python train.py --input="log_mel" --encoder_num_experts=4 --decoder_fused_qkv=false --decoder_positions="learned" --decoder_prefix_bidirectional=false --lr=0.0026 --precondition_frequency=10 --epochs=4.9 --weight_decay=0.2
Rows from block 3 of the audio encoder of a small audio captioner, named by matrix and row number. Rows with one number within an expert belong to one neuron, the router's apart. Each number is 128 + 24 x the weight over its row's rms, rounded and kept within 0 to 255. All counts start at 0. Numbers have three digits each. After the name is the row's rms in percent of the matrix's.
Before each expert's rows are labels from the 100 clips, of 14976, where the router gives the expert most weight on average: "strongest on" is what is common among them. Only what is clearly more common there than usual is listed. The data: struck, bounced, scraped and rolled objects made by modal synthesis.
# router: router (encoder.blocks.3.mlp.router.weight, 4x192, trained with AdamW), inputs 96-191
# gate: expert gate (encoder.blocks.3.mlp.gate, 4x48x192), inputs 96-191
# up: expert up (encoder.blocks.3.mlp.up, 4x48x192), inputs 96-191
# down: expert down (encoder.blocks.3.mlp.down, 4x192x48, transposed), outputs 96-191

# expert 0
strongest on: thin (high-pass); white noise; shape: clamped rod
router.0 103:175134139164171156109171127108144145150151113137144145122123146137103131102151171155095100144136154142153143137157142095148145158140154148129157155145103154136129149178133124147100168176153131122135152127149145130134179167138164136128134156144152157135121145163157154168130136145140121144
gate.5 022:113105148122142172169104133088133077173111131097128098135137121141145122123145106136094099124103139145142169104138156155082077134141135126116168135127094143130126119165106112133110126083146130159141102129110156120155120121167184126096170122084127121117139135146086114125161115149130122148
up.5 022:137100136100090154085094154137122144075135115124101130130156136137093156159103145125133157137101135117117121146118121091172152122100100144104147090098120133095154130101108135132145121139132144136130163076108139120114145130120129138133074103172177155167120171133126118131109119104095129117
down.5 041:118128105150168070155181166163098120116154109143137170137166153181122115109129109093173121163114157153107117139162116154116139110065092167151130140157143133127087098139093150183121131104137099094124064129151141131108150116118124167179154108122137113111172144127158117180150125113126133153
gate.6 085:133095104091102132120124120104124119125102156137135121134122137156149154117102119120089147095153087113133149161127138125102081142106121143119097112122137121093140130104107106126095194125104136097133091115132134078161127144128143132096155109092156133128113103134116122160149086115114145109
up.6 082:112122121151120170158128120097122135113137167159128123109141133133135098121138124138123146096147122086138132131153135170093095117108113180081110138111113153099141109124141079133114221127125135127100104090130170109146130144153134170104138113085133155164106129125115128139175139119093140144
down.6 076:146163142155126149084148125117116151133165124112123165094155134139120125115130110152127149123140121121123144164116146103170124095189107131147117087146181067123105175145092129112150134163082097112138110092105110148109130102137155134114142135130133114104141125136144112100128108190113104125
gate.7 088:114153086133114191150131137097170170143121127103111135143116115118139121145128127137133122118154084118121111135082115105122169109096160148145132135118140131125159075129127126109142165124095118162095130122080193179126118121097128128101193132134135092168140140142106126127129100127152160109
up.7 094:125097097137113142133120128138100093157135124132138106147108138163109122158138143135094108128169155140123123133116170142104122197087128124155096154134101118135104127117097116156099102131177115160136174157176139104108119079081105116147101112104116156166150131140147092138135132168120143147
down.7 095:166118148159124129147157159079156167141128138145168139136149090161106133126147146131196151128122112136156109103132148096110113058147110157140169102129132110120126150132093088116141128149123138132075138125134116136149140157127150117151161094110166106105080107094145121082131119135115160076
gate.8 037:140114104136159131158125128146098113124117153114120126163131130173105091171125172120123093125101135064137100136121107159132117130149143140089142099127122086121150150103110158120148135142097150082099097152122110157110080099139164107172126171130109106193133130094114106144123164164104132134
up.8 037:103166171110124101127178129156138130156170150127125158121149101127138158132137113133138162118138137164117133101152124107130149122058127108130101165133108156141110123160116116151133118112163111174162153103116136115104158140098094102084129093164131142078137123140166133102157093080148111133
down.8 054:172116095150144124111130112120115130107153093150124171145126114127090120135121142084166097124121095122137090150145140156112116110103127175127144146144142154105129140126073108117103109109127083088102090102102134121109130079102148173126126120100139115106176169154142114141131154141161105144
gate.9 090:142142136136126115180144120174126135157156134122118121118121107178137060115156140133138129123205100118137116095172117130128158110128088100118119131152171138151105111140140105112150137141130131124134101100121163140126126178134116124161124147143125100118143149119102138131167134134154131105
up.9 091:153162129136129121153143114164102122157133165125129119142100115195101089089139130139139138117217105106117128098174119149146184117100097091120122140165185133135091128122165105105153145129128122128133104079149144142137137160128124140158127125128155111108133131129103136128159130134164147116
down.9 072:164118140110089111157139121117133175144118110114175116134115156128123105159128140128143146151098151124116138135076101157144101139108110149139108154075082119117163138121147127146122118095170154130120164161146125169106099090138153157122093126159135165089124124123151088149102147110180139173
gate.10 025:174129121157093138168131127128100135129107114110121124148091117130174112129155113128164157110125125121129141130158106133093103102103172142116121114134113129150147117123130153152150105130066089123110170108154132144134125141150075098120139128157114097108137101155153118119091148157169149169
up.10 023:168144091155142126123090141157110155121129152115128140155136088147128133163083115115103098102109120121090134075121133148078105141139160144142158134103120129096145189131132149135120154126129120089154204100155136169117132124118121085101087110120110140124131121117135114179103154156164145171
down.10 036:126140102128129108123125155156115164124165141121119180117156116202123129118092104084171119132163154147139151111163136144113118143065130156126150156129154154152091137133091157124120141119130129125118055148089186111114097132086116174157113123112154142110158161123143143120168144092130114094
gate.11 158:119140149084167122171130095101131134138151143125152125132151133164135112150129180151095108131092157101128159143121154102134111130104153136145170155167166139137147108160105154107140159095158101087107136094139105145113129146126079120142131141170105155163113130139106158093120112147150112092
up.11 167:134123134097148144125099116114113149139143126112141137112173125080128131147187160103139144120140106086179118131092151094156096129123128112143101092074165138114146131142154146092113123144077130085161159159137126150107107144153114107158127081111121090142145074091111135119136124120112151096
down.11 162:155112147165136148118139117122158126095150125169129166114129140116131147097129150124131091135155139143122143115132125124099151091135125104103188124140098150111118127093108126124155126099113139130095120125060124112107112159141155124134138096092129116118099174153123167131151166097170137074
gate.12 135:123146064154125117170150127167108139112113147167158132140110095122136109108112139098123140141146143081143137114179140122094138127129135097150090118173144117153135134141104133124148163135068115140122085106132134085157136163125116129162154140109145125076107083140119158110130179124120152106
up.12 138:146132114150128109146134105178134160127106147166124119127086109130111101116135118111139102118132135099120120106153137146108137115142153114132088137135157098177124143141127149135096153145059108123111110123127139106147137133111132122172143126114133118080082128129131147117117183088131149132
down.12 153:125140133102106162105101105102138143150129136109134100098130126097131141146152106101102086108148123117144109139094094075141108133157124146113128095120099124107158159135123122100102068109128144142108160154165108150131136149117160119107113120160105141131134144116111110118154112075050090119
gate.13 114:144135139129117133150157130130152139132112141135164141143157092170136149141129125117083126106143145160150129163141104120169103085130118123090096123117116123144160121096169109160113146103153120130090104138111125108100150130171163165131146131112152121143168156137137093132141097148119113111
up.13 116:135148134115099087123160120107137150156130130141143153137138109150133142116130131083084109108149134182144143154112114129162093122125138126088094148120124094161151119052145097133119145108145132102072132170104112112122114153162150140106133131105131120138166140135117104125151113140114123139
down.13 114:115148137153129132109165111159095149119121116123111126137111125090128126157116097177158113103098173117132090130147121136138131134122118175184117122155149142113126152144102136132118120150093132121119122141129139111107139114127107079141103128131196157111072111155143165168142157111160103099
gate.14 110:142143111098126121090085169151140158080135126151121073138116085130113105141144194131132115104136132133098126133126149135171084108139153129110098131135147062173125080119118108123140160156153135115145140114142164136158150083118123148159162123142104123121149127129171119102154120108152121108
up.14 114:136116167147098148092135149142132141108125112166110110154108137152106092147137153119122120124124169118078144131092111135179098132133135138111108136139125080160152131129122128110133127150105152140166124109144136141136110115096127173192142132134105148146106154141180110080155109124179143094
down.14 115:130156111103154117111089169105130163145137118137150155072144134138133118098119140122124143146160088126136107165136124135153154143153098141131102126138115136122122160141137151129130123216127164129131149135117108139152095145171143122141095171087116137106147126113117140175125155149105148170

# expert 3
strongest on: steel-like damping; mains hum
router.3 090:164129145152157120130164103075162129136132106110153164143144147106116142155151147074121140129160085113107147124162119141161145180142103146137143146119125165096101131111158156142147124140151121127162140138154158120146132156102101145142107141166153168113132138122146135141171087115121179155
gate.5 112:146104092137153111132115136145104114175102142165120154113124126133098117122124123192139098122149174134096146099130168150129087129116152160129115135106143130136155125117140102161165143145116110122118178127144119156132136165114137115144129173102139125137127101100143122079143130155141128119
up.5 129:106121115184143110076128114149111101151095160186108116100113149146096153126130119164122124125120167111059113109153150138091148136145129103109113120105148132112116131070120116128130155117105111102109160144122111120142124140122116107142099174105132129130149070114148142076152136147128108117
down.5 107:123112133098115098133116146116121132122131113135143177125118117095132116123104138110144175128119098189151152149124125135161095110108135149151172117129096140140113161157114136142145109128112111147127107097162144110140103156125139129151101125114101090086112162135146084169123100122081136134
gate.6 125:116111120136150122186129093123139121149138150100135146114114090082117096117105142140102103156168145163128133129137187150120102150137151126137131152130156160176116104148150164132113192118161099105137083169148152167135105129107132155109151122117114129119160124135123109185131124138153166155
up.6 126:094116088140155126177139106104169127157148151092128129105156077090124125126107136152108115137158148174135154131166159148120146193121151138148127140147185144159147118120158179115137190119160108145164089174142144140121115124118160163103158134080119131135149153122139105185139128140158157133
down.6 126:130129121102142133128148147136119108102104140137088136149114171117129150146134162108175144144133095082124125138150097115167071108106098135094110128084199108125126096135104066146118093114100172122131135114106120105172124093141128090158131151163162127135112101138105158069157109095115123094
gate.7 105:106110127130100145137142119144108160154122143096128163122109125145133085131102133155147114109148107127117131150141146090115138151074154133169153145139127136134122104132127143131118137152159100094122125150100167126147094157122105119095112106142096149120177191114162107143136131120097116143
up.7 089:124138158100114102140146118126144148087143112120138122123131101144170193140148140057144112161093135123151107110136131137137150094160107120094125105139135124131114141126095119161135131120132123164119118118124133112131119096156074143157138138143171125118092128178115106154109128135148129156
down.7 085:128118109179147102130136139123116156132107115145133151168129102113142135099104139142127136089171108121107134150113108123114157110126136118124103108109125111150124093124169173091144120087113144079147114142097142139108132122119133135054101145126097148170104119102095133100100131136181140109
gate.8 131:152145152114125139146160171151136105121102129103085125134133178124139128093141144131103104174150140133142158144176123143129112122129115116140125131181149131149130149140124119154156092172112168106095094160077171114174129128110125174158131116136131150186139131163132152116175106109064171129
up.8 126:093146107157143101152101128131088141104098119129133108124132083153140134142123101104144115160136147116096107106090113115117139105114151115141153116097100121111082093155149100091126120101151097160148119063149107149113128127122113102120114103129121119135131127096116153157115114135162109153
down.8 119:163144124131133142145137140117133139119151148180126112113146144144111133073143150167131125074120110113126139138132114157148155129105117134132111086149148141143161179073119152117133149139087187076106130138120160127105154111114167174114156163120120093100146158128160107104142170135130151124
gate.9 090:121131143124118146100097143130124159124134124091115117126127068184137105082127146120130163123142136112155158147129123120168117134099102100102166106089122142114089104109130116138143144094113115144098121132094138127136142100145136118151109130127130129167128116161114113107101084141111138159
up.9 096:145117111136141127146165119145149117102144126159149135119115183089134142186134108141138103133116123155091107114108142120097134116157154136149097134173138111129166163139121145107119128139138154113138140131156137128119111153128130126110145156146116137106132124101109152139135189120157085104
down.9 094:122125156127111117108125108141160106150169152113137130137137094109152137132106110085151168072164116147149166120120087160132119103122144063140193132136081151134126127137099054116152123134142109121086151141085143144127127116140124116161133127122076113139169108160163110138108134146118140167
gate.10 037:151118134143086098100140151137107140091138145112091102154101132154119143143117114137100182130134119136094102122117160136122120137140087094075130155148152111129118144130090154093115126111111144141178139133120106136097136145076129147094141110101074101131129148162115099139092140170156161127
up.10 038:119090096137116108117159156135116127165120156101098155151083079152103147109123156122133162110146089134126157132172112107144133138162090128136116167130158087148102128123127116146126177107128115139130139165117128106131145128077136148144108115098090107124142124163126131129127116140183143151
down.10 051:102153096144170145151149137114136139161124171115110159148131151116106157098167152113150147153114159124163092115081114160091150150115172117169137113156139186131175177134120120152111103130122134168177158125144153119138147138130140180128095122119137153127102125097174112158127103137123132129
gate.11 118:187146113103157160113150156105118123185135138177147121146126185099127158129134132144101118104148125095111138133157167167108139174105114174138143164135129127142158112097172150127164129178148154112171130151134159154150125130127134110153124132133162139145108138107163160147134150110118134134
up.11 122:052124171147077145106156143134176149098145133109159101106144052147114111134131108144146147166155083101128118151125089091139167106139136125147106124125169129093142138141135108126144121128107152160122149092153124123077170145159136110117124135098093136124142123131144130118131134154112121102
down.11 117:144125113118187155136091113113091152100098130187092131137103177138149173147124124142106124124132151118148138114176116170135149080128144134139144125173128130122133141088126122129166137112108118080100119112080115124157142146140148159122161131127166107139083139127127136145145135089163168166
gate.12 079:094157156109137110093130163096131171128142117159093114107123135125131112083120110124122177126096089155123115124139112140145176103091124158092145155176152127129099130069096126157212161181127141100098087098130150140110101128145148134104111096138138126157145112152128100156127098121143136123
up.12 080:101152143112143117115148150077133178129151087138094117098118141130134124068126121110112163131103096159123106121116095144147179078110118173097133155192156127124118159060107126148206156142117135127102096111140140143128091116139141130094121085138137126149139115129118101172122084121128121130
down.12 091:130122152112125133152113125133125126126067104109124142073124119164136066101125116101110095124139178167132117123108126109119153136132120122119169111141107082170107136134147135128149142129130151145143104147156159155153157133118145188104122103103145176134112101070145116154120098151148146101
gate.13 070:096138116112129099111084152149149108116158163117112130140128091119120117139123180128117147140116146098164104128101131111140116101104115125107125092162124143144162121085147143077116155176118098102153089112075166138105122135154155104136149131115098129173090135140196126112120127094146114115
up.13 080:112149127135109097147096156139138107105149158112123132164130105092130124177114164111103144134130158136138106111083112112148112131112120108092120082150141160138117110085135167066092156137117138103150096123084158137107084154124134123178124137137119133173075150139179135137115104095099108131
down.13 065:116106151111145149134124099069136141126078092134137143119128143155123091119141140117125108118101117153118139138159091183114132111098117138147127081118094109123111151078118108147110111159137134138120128134124116140169149139081130148106133118125142131072124112133116120121175152122119138175
gate.14 125:125075102134127168147106091149131114150132148085110103127160102121087151118094141136135133150113121087130149126142114143139095124140096149085159122107164178152104097090135121110154101130137090140113144153161096089087167096135140108137129119111150099114141108112147112116125084123136141100
up.14 138:118163120119129125136131089145124159140106133174093132131110118129094101140131133146095148105150091153119127158128138094128159145130142126127142097114094134123117126184130132131135143107135153142099130106126155159170119137147122132161123142112095156107082117167112148125131124161077117149
down.14 134:099096128117120150093174136134149127090150129138162134116171139135159157150100134105146156133120106117103107114162109128114166127110091114137111142118151133133143142091160148074134139128134078140140139130150085111116150096139110119134120128150135138161164113088117118086131106130162144111

# expert 1
strongest on: one hit; pink noise
router.1 100:117131132163123096148119137091160134129119120135135146120165153106149141064131072139178095153132145120098138153149108094133153098097109124113125149135134128104140103104164124119146139150132127103140105164146086143144124109116146123131096117124142126127116138133111144129099091075119155140
gate.5 119:135118150140083100125115121058123127138155147109137156119102145151117117139145128150137109172153083116142102131110097169066129090093137091069126063169120097108140130148143132136099137118101104141164101148129115134138128115125132067126096142123095081132135126122143108126140125114089077127
up.5 112:160151111133137152099098152189148114097123103139072137128122129129125133048122125151137126145144117128133130096131145139137106138156116130158071155137154108157123143116123107106098135111155148110109118112110103141138118111124126156141137117168148067132161091128077156132141150087114154124
down.5 113:130143175122124098085115138077126133110136092132134094102115111122130125132129124135137096094162139121142156168076128152118121117098146115130128102157109149113087151142167122166183087113079132140109142160139158105107116176106125156130120109155136130168136148138140098087112157115164133132
gate.6 120:116122139136095120091085149150110128110179141103095176094115122158162100104158104109134150132140117143116138142102122139118130160145111148081138113143158108089130163108112141109170138098133103109149147173119137148111129130181089112129133073113114135108130100143099108133126118115094152122
up.6 103:119151121154159065165143107082108095106099105142140138168074128165110116131132105109119129120162149103149121153149141137163108097110141148168145140068133146151076096145119077115120128128096138129157097132114116112101095108135123119137148153142102123071181144117123132114171123154125141140
down.6 113:134085120157136105084137148138148137128131109129142168101112153145179123111130135106153098153117152139095140125143144162127108141114103181113125115111133120088195120155122107140141105162130080107114121136155103152182116153165110123115138100121108116123074094133125149130186128121117155112
gate.7 125:154142110160156110128127118149142116104070133123101091162135110092134134091134118146125129079134120131118129091161137137114121122180120094102129109142121098087133149120102073098140123135096138101128130138126111121120080123093145118109122125102129161116119171139144074089094127101086112144
up.7 124:120127135139150166127087132113104099131122114130084189115104099075105159126116139120102116088144096141155164127129127119150129131086109114165154131151120140148147163116146091116142109117125102134100120149146141111115162118091117102164100157124145122130099134112149151166154129128125109086
down.7 115:143129156132145116120141112124101139152083099180146122147152096141140101145165124136173134106114110115099161121131158116165115103158112129118130181141123113119104130117153137129105138089141160088167129108131094111130169162129105173119150122112114106073134132137118152106124115117064126145
gate.8 073:104155139087114158129094115163123083139118139163147086106150110153102163086095133136175138117155139115122105115160077131140113117150108166167177162142128166091146134101138181117131124074115114140130122187131142141092101108136172149160156164091102143125122118132089168082141116131124166160
up.8 075:145100102142110125140158140139121167127160142093101152164110164116121098163154138122082098168138123149135142137103156127114132134090146118100085121089132120153115111130097076119109141120145169092128145114093106115133143141113077135084104112179118125133159127128140096160138123125162086092
down.8 075:183118120135150109112089109140162132137097070130105166154139125125151138099154110130114145116141130153157113104110108148155146116127116168144139095156104134128123074104134193153119132138118109082136133101096122117151127131084137089086123106088109144065092172118141102148089137148181115101
gate.9 156:135152117113165143119136117165110145154142136144100090129127122138068066094141126124135134163134150107135133162160100133089153131148147137107162113129154148115097148139125143157138162097112140128073122109107135102150104120143136137109101123120117116139114140158081146086163093107093132107
up.9 132:120091143126169132132097134136109103114143110157082126141154139167149092088131099111173107116091150095153163142162119099097166131134164150153156142124129130127138106093130100116129184140099128140111157103159120119126149140094133108179121105109170120124141118126128104115094121144129136116
down.9 170:100142130135146089154138129088122169135138130101132131126158133116170161154108130125147162138112158130156085100116098131146150137122100148155100099111153126137139109118112150114138112108137109111151100117122085073139126147145121103088148097169135154130162141126120120100137100126181119170
gate.10 046:117160125073125175147124114159075107151105132120112113163095134140126101135140163148104155120159128110130103115129182087126102156133121167108100082113107104135128139122139165126152136137121173137134128133135085131133077122108095153139139131169122093131137169165145147135128121139139133120
up.10 041:113158139137135123106141138164132061146154140105144158113108168133120126108113107123136130127135091110119121146146152158138131119149122161145082149122120175171116166068129139151098147109129152099146139166141149109160127105184126149135141092124143132128134090110149113130193183112119127117
down.10 062:143104126125123094138116116125155074159150106103114139168126109099129152118111095125070118111104110125183148103086102114162135137079108166123182101104099153118145086089125123156095103160126105133106115141120126157129093134137120116124109083097188147098116182144123125141069098088158149126
gate.11 154:112149128138135158178155119158111154107142148131134138133161109156110125119108120159124127167164137094103101144103120129119141127109136131084140125153089126153140115116174100108124143132065123150114126050120152138096128119164124113157123149113124102151107102162116115134104132124144088149
up.11 155:162137100100129116114137122081155138145137104177141091103091123114106148128118159125138132113104142118093168129135105105147114140147100161128155136133108134159124100117102146154131156108122119129146154179110147121130131167081130128118130139107124095108123131123122121084139172097143141173
down.11 153:132121130143150144138113121123146131107098114132124146125120123121133111108144148099135104135096160163109112128125128158131161167137147112128054134150144131095119109133183169139130150111090138111103096092160139172180125122136130114112114147122138163132133170099136125165184152148180100147
gate.12 061:125098130079118113141123092107148144085174142122173134145094108095119137138132138109148154100133131159106084126109140126135115116122142142119161134129160112111117095117077143130144138120124121132099147152090080147152130138133118140114083101096134118127135149162105065121113128148156139095
up.12 062:146104126107124072137132105118130129099150145110183158143092128091120118126133114122164152096133134167078080120096142124129105093115150133161134150131135113120126090101098126141136119135134127121097122165086082136172125150139114129139053112129139117125145135144115048125123136151167115111
down.12 075:160157132090122133114097084094145093160097107147117107164167152136154169146094123098100139140095103125170133164162109126134112168143116179140149133147115098143104130132097119173146138111098103146080149144149139116134118152112135108131089119086128124159161158180117176155107163146102149071
gate.13 007:125099088090144169142103155157091091148105097138143113074101122184122134165124144115143095109210127116151113114148113158136099114173160171160108098104139119132113148147137122157092128113134111126116127123128128118114106139176143135134126110133128096114121139126102100131150152098109180140
up.13 007:133085126140152165083105094142094106128141110144131129131128138156139193152078149126103086128184119099157123120129119154117135117105158143104124155109163111116142131168123115173132113149126121147153166111114141115081148138111152126108156128095125137106128141121113110168152137148146156113
down.13 067:150103150115149119126123120128156093139145106109088139162123107085142132110109116151078116104136109133198150100094122119138126153117120158133152104108086134137160087125143155151077121139111122117084152144126114154114090112110104108095115109046167148108093141148138121144070085130195142100
gate.14 116:140143112113146123123143156152112133159114146105156109153138146067104130153151154098160108100104089118103102118164104115113116171110138182162052167125067153127174078140168123112155158084120116148139179096115129120160126126102163157132096141132129130145174105113154136139138160143109112111
up.14 124:133153110112138135142148151159123146133140157125151097156139166074083124166154158103135145128117115128134094122194116106134124115139137184140112157116060164114182050135164126128120136102124103141121177113133146114125118096109145166130092126137132163148163096123142133151130140137107130144
down.14 112:153151129098072152156128113106123123121124142136120128126120133150141141130101136120094079127102139114138130144145081102143101145152130091070188118139164149121087123099154163101137123154184083139153054129119118149113109137168100112146137140137103133104118145127120136119178093105173147133

# expert 2
strongest on: one hit; rubber-like damping
router.2 105:100119154114141139096118158204132129105144126127113122195127144129118133182140158141140103138049168154148136107084100151124111131146140109181113116096154144156099178140099116142140102112155153168135139106120128109123135156127124149133117127150107136147116088126146150134133194170124095161
gate.5 052:184136123145154154177110131150131159123117122124165138128124125144130131100115088123137147112143090128116129111157075135120126154110084108053146162120114154128137163138119119121130117098137157100113139127145144117155130102169140094170126170126135102125167172133156141083138136121116108105
up.5 057:107099115112118146103101100130116112149120144125129097135146103135104138146136097167129110174137116145131123147141163121136124100095191152156135104120125118150110106125151163133141122132139123110149167142123079129101119140111129125073141096124131147149066097118147161142168128113115128153
down.5 061:160109124107150125125117151101147131133145132151123151141105128159144144131152179102159114126133129095119121122106110145092131124144131135113121093123165136085114164075152114161128113122130120123128158127183139163103161107160121159175122120161077139086151130158134135117120113083116166118
gate.6 045:137176131098136159143149162162117155181127160122117173135133144115142125158090116105150130140181101103174088114164123108137138127115152126102172164107107117153119095150130134103111178095162119138113097124103114084158111145138132113149158124107122119149093129123170086134110116106124105133
up.6 042:104171122121126121147161123096135154202069165143111130124159133124124109122086124086168152116152136117151112109170119128123139089156134086093193128114134139161082106137113094124123169131153144121133117119131157118165120158100135099140145114126156115138117146120115086130150105121114093134
down.6 060:135078086129129137125109173107166099125149126137124118138132109122141097128118170143123125167119150077121133124107136129155085156131115154130136107122130147100105137129165122175108122113123110137107135127126094178096084145156127120176134142140077105125130114140130129155137135082088165145
gate.7 108:103154128123130139074143121120102108184136096131121121121119135120141137147137114159123124087112184085135135101118141131122126136133107099161076119117131157131117110124118158122129095127116149132117153101144142112105117074139140105147089097161177132124108148118122071126131157135119116101
up.7 107:112161123136127135084144119132090113184129090144117135142116146140136135145124116173130136099119183094146135126123138151109142137132118096161073111121150165155132118141127175132120095148116157126114164120150138124121145082148149103133090114173179155147111154123113081117126147122117119105
down.7 105:136129175135104120130122143123142153056071140117132146105137108125118075168151141087110112139130087153107128116098118166132143111111177107157149099129140119208142104144114127141133158096105120163097084113136102162140119125113123112146164139128138117128138128093162149134124166118147154143
gate.8 102:121132151156171115147154130192156160100150129162110121134152087134137171158092112123139156156164138098099188122086119129131132117167134138139126127128119141127117147152119158126137089124126127136112143116124155115138137108125109170157140134198158126156123127150107125137152129122090129124
up.8 108:112098171155143113091110157156147147104162128184103141126104104097121151143103147135136162158141131113105150114110111149127130105139123171126137116104115154100118157153128174123161124086125133138115129101133130128143146129155148155123151162195163068186141131125108120133135148137124156147
down.8 100:129125114118117161110184120108143144151101107086144112097125114132123087112123145132137112111108122171186134116133100175164154135102124122134122151111128081144090152121130130135122163154097165103093108139118161139101108093133150104141149089160142155136130089120109139115131131135101160105
gate.9 131:102128100095111158089128150170106152077137122133117131140103144156142109080139118122147104125103132158080126126091134073144109122127141103133176147135107098123120115118139124106132128164146098136124154108122140152177151183162101114106108163134076099124103154146149122165152152119122074109
up.9 126:095133105090106151103142150179102153087143130140120142139100156154140106093153127127148115134103131159084137123086124079152108130132140119140175146142120095111111117106141120112149144153148092147130146111130136157178143179164110113104107173139078097129111160175150126175165153133115089110
down.9 119:160131131113129104151114136110106142119185117158092109118149135145112105123156124095150134186119161122141096106180119108112128111132138132165078151133129115134132161140127107172116101123125119167161179156155094128098161070087111141123153104172123103120155113061134135151118153134120204149
gate.10 101:112122148136111170121123142131113107123119114068133173114076113125178092116131166098131112128121142163147087103102138142099114089164094147148168100105091127132110158105113149121121085125129121145112133079118096130121106127152134127144151098138144090140166126156122068126120160155135130138
up.10 099:117115151142120162127135153150122115136103115082139180116093129114175111102156152102119122130123140176148066117098148136099101110148106123155150096116088128119117164098119184121139071119131117135110126069143127122108120109147139130149134105163131085147156134148157064128112157138131114133
down.10 102:126132120117135125138131146096092145124147113146112122158167114147118133185087135144148189134106100123106138107110132093095161119147138096126130131142127162153103095119115114123123148122117170125136119125113135150145145100131139147142106118152095168090129144109086144118134170134116112141
gate.11 125:151139104151122150092127133156106113139133107169132091135133134122112131140168155118100134109136163097125121106099133145143147195107147160120188107122137069134148115147082075106116133150127110165148146154124111147119156118091112137139149129111144104139134122111125124093076111134144112142
up.11 125:124117156096138102175168098099150144119118154079122163136133122136148127134094108141145124132125084164138142142137124124106122063134099105131095172133138174112102158083173169170143118089132133093108110098130136097136099128160132134093112116126102159119126127155125137161192137125111166101
down.11 129:107134110149154117097120114089148136133178126146129112138147116125136118131108157135166123181114081114115123146124135138076113141059139101083134134109149123148101089113137111131119106090149148121128098127171121108098114144123132105189127135115127105105099078178130150115103116095130124113
gate.12 141:145143133147132138139120095129123099117114088078110112167127132128139118128130066131083141123120081108091168132145127090153106106121122075118103103148138125139164130121119093123127142110097087087098126153075115120094152138157108175105153131109135136110101103159092110073067129117060127121
up.12 139:129112125164083137143096143096096119126135076089119125169120136141124112128134121130110133144121100126136126113146148096124095123080119146127111109146127124146130124116133130138159164105109116090136137137103111135098159132138097183096162172136141120149100106148133113057074131147107147138
down.12 125:135162155132134114130120148128149091129115118125093144112108131148074158113132130127090154151103146119100158117134118111137149150108088115164118092092112089112154135116133163160132098174158170075118105163129110127143147160144134112141151122126132103091140156125135151191103144160079124131
gate.13 101:074122138148132104156161138139119086143139143125126138132115157120145089102100089139132132163151163120107130106105135107152099123119154179102096107147104109117136136114104145126127134104121124078168192160131137148144140106112126127100110154137135110156123160138152154143145160139173065159
up.13 089:203126091105115124121103132107128186151136136137142115115132114115098154126171154111079114101104081140136134132141081120112168100174098087191150159118111145118127113160114117131110144152130151159092134120128126158076105119161130161200129104129121145070118103103105101124123139128121175135
down.13 090:149097128125130137150139119091124140128139153167159173140133081147161168140127124155143153146073119123150138144090133147108126148118123146117122114145130185144069139081119148121129150148143149116155145126211086151128129109148170156135141092146175136149089110121150105115097117101129133104
gate.14 010:118113126112121141139089106166094134158108121116151063172127133140163155110112206095139134152108128102097114123129170148105084115100118120116142162098153130128145129136116120129143167125093154092121131141102124132137153121156137095109180136089146086172166121132139130140119103108130161132
up.14 009:140127138150112156145128149155162160127139150124155107149138096123086165150125158126121146111108118147157119139103102129114079130136132113126154126110168135138139128133095127130102097129111162133129142111150164139104126154141130116159132129119133122121114118109108165137116114117135123077
down.14 052:129110110109129128154097153110145122141125108144103155126126107137133118117116177141179158149137153107141178134117129135143119151145129150125103079121104127117091099095132122177113116125134135100129162143147083164139119168122144156161098134129105143095139134130150106145132094070099182107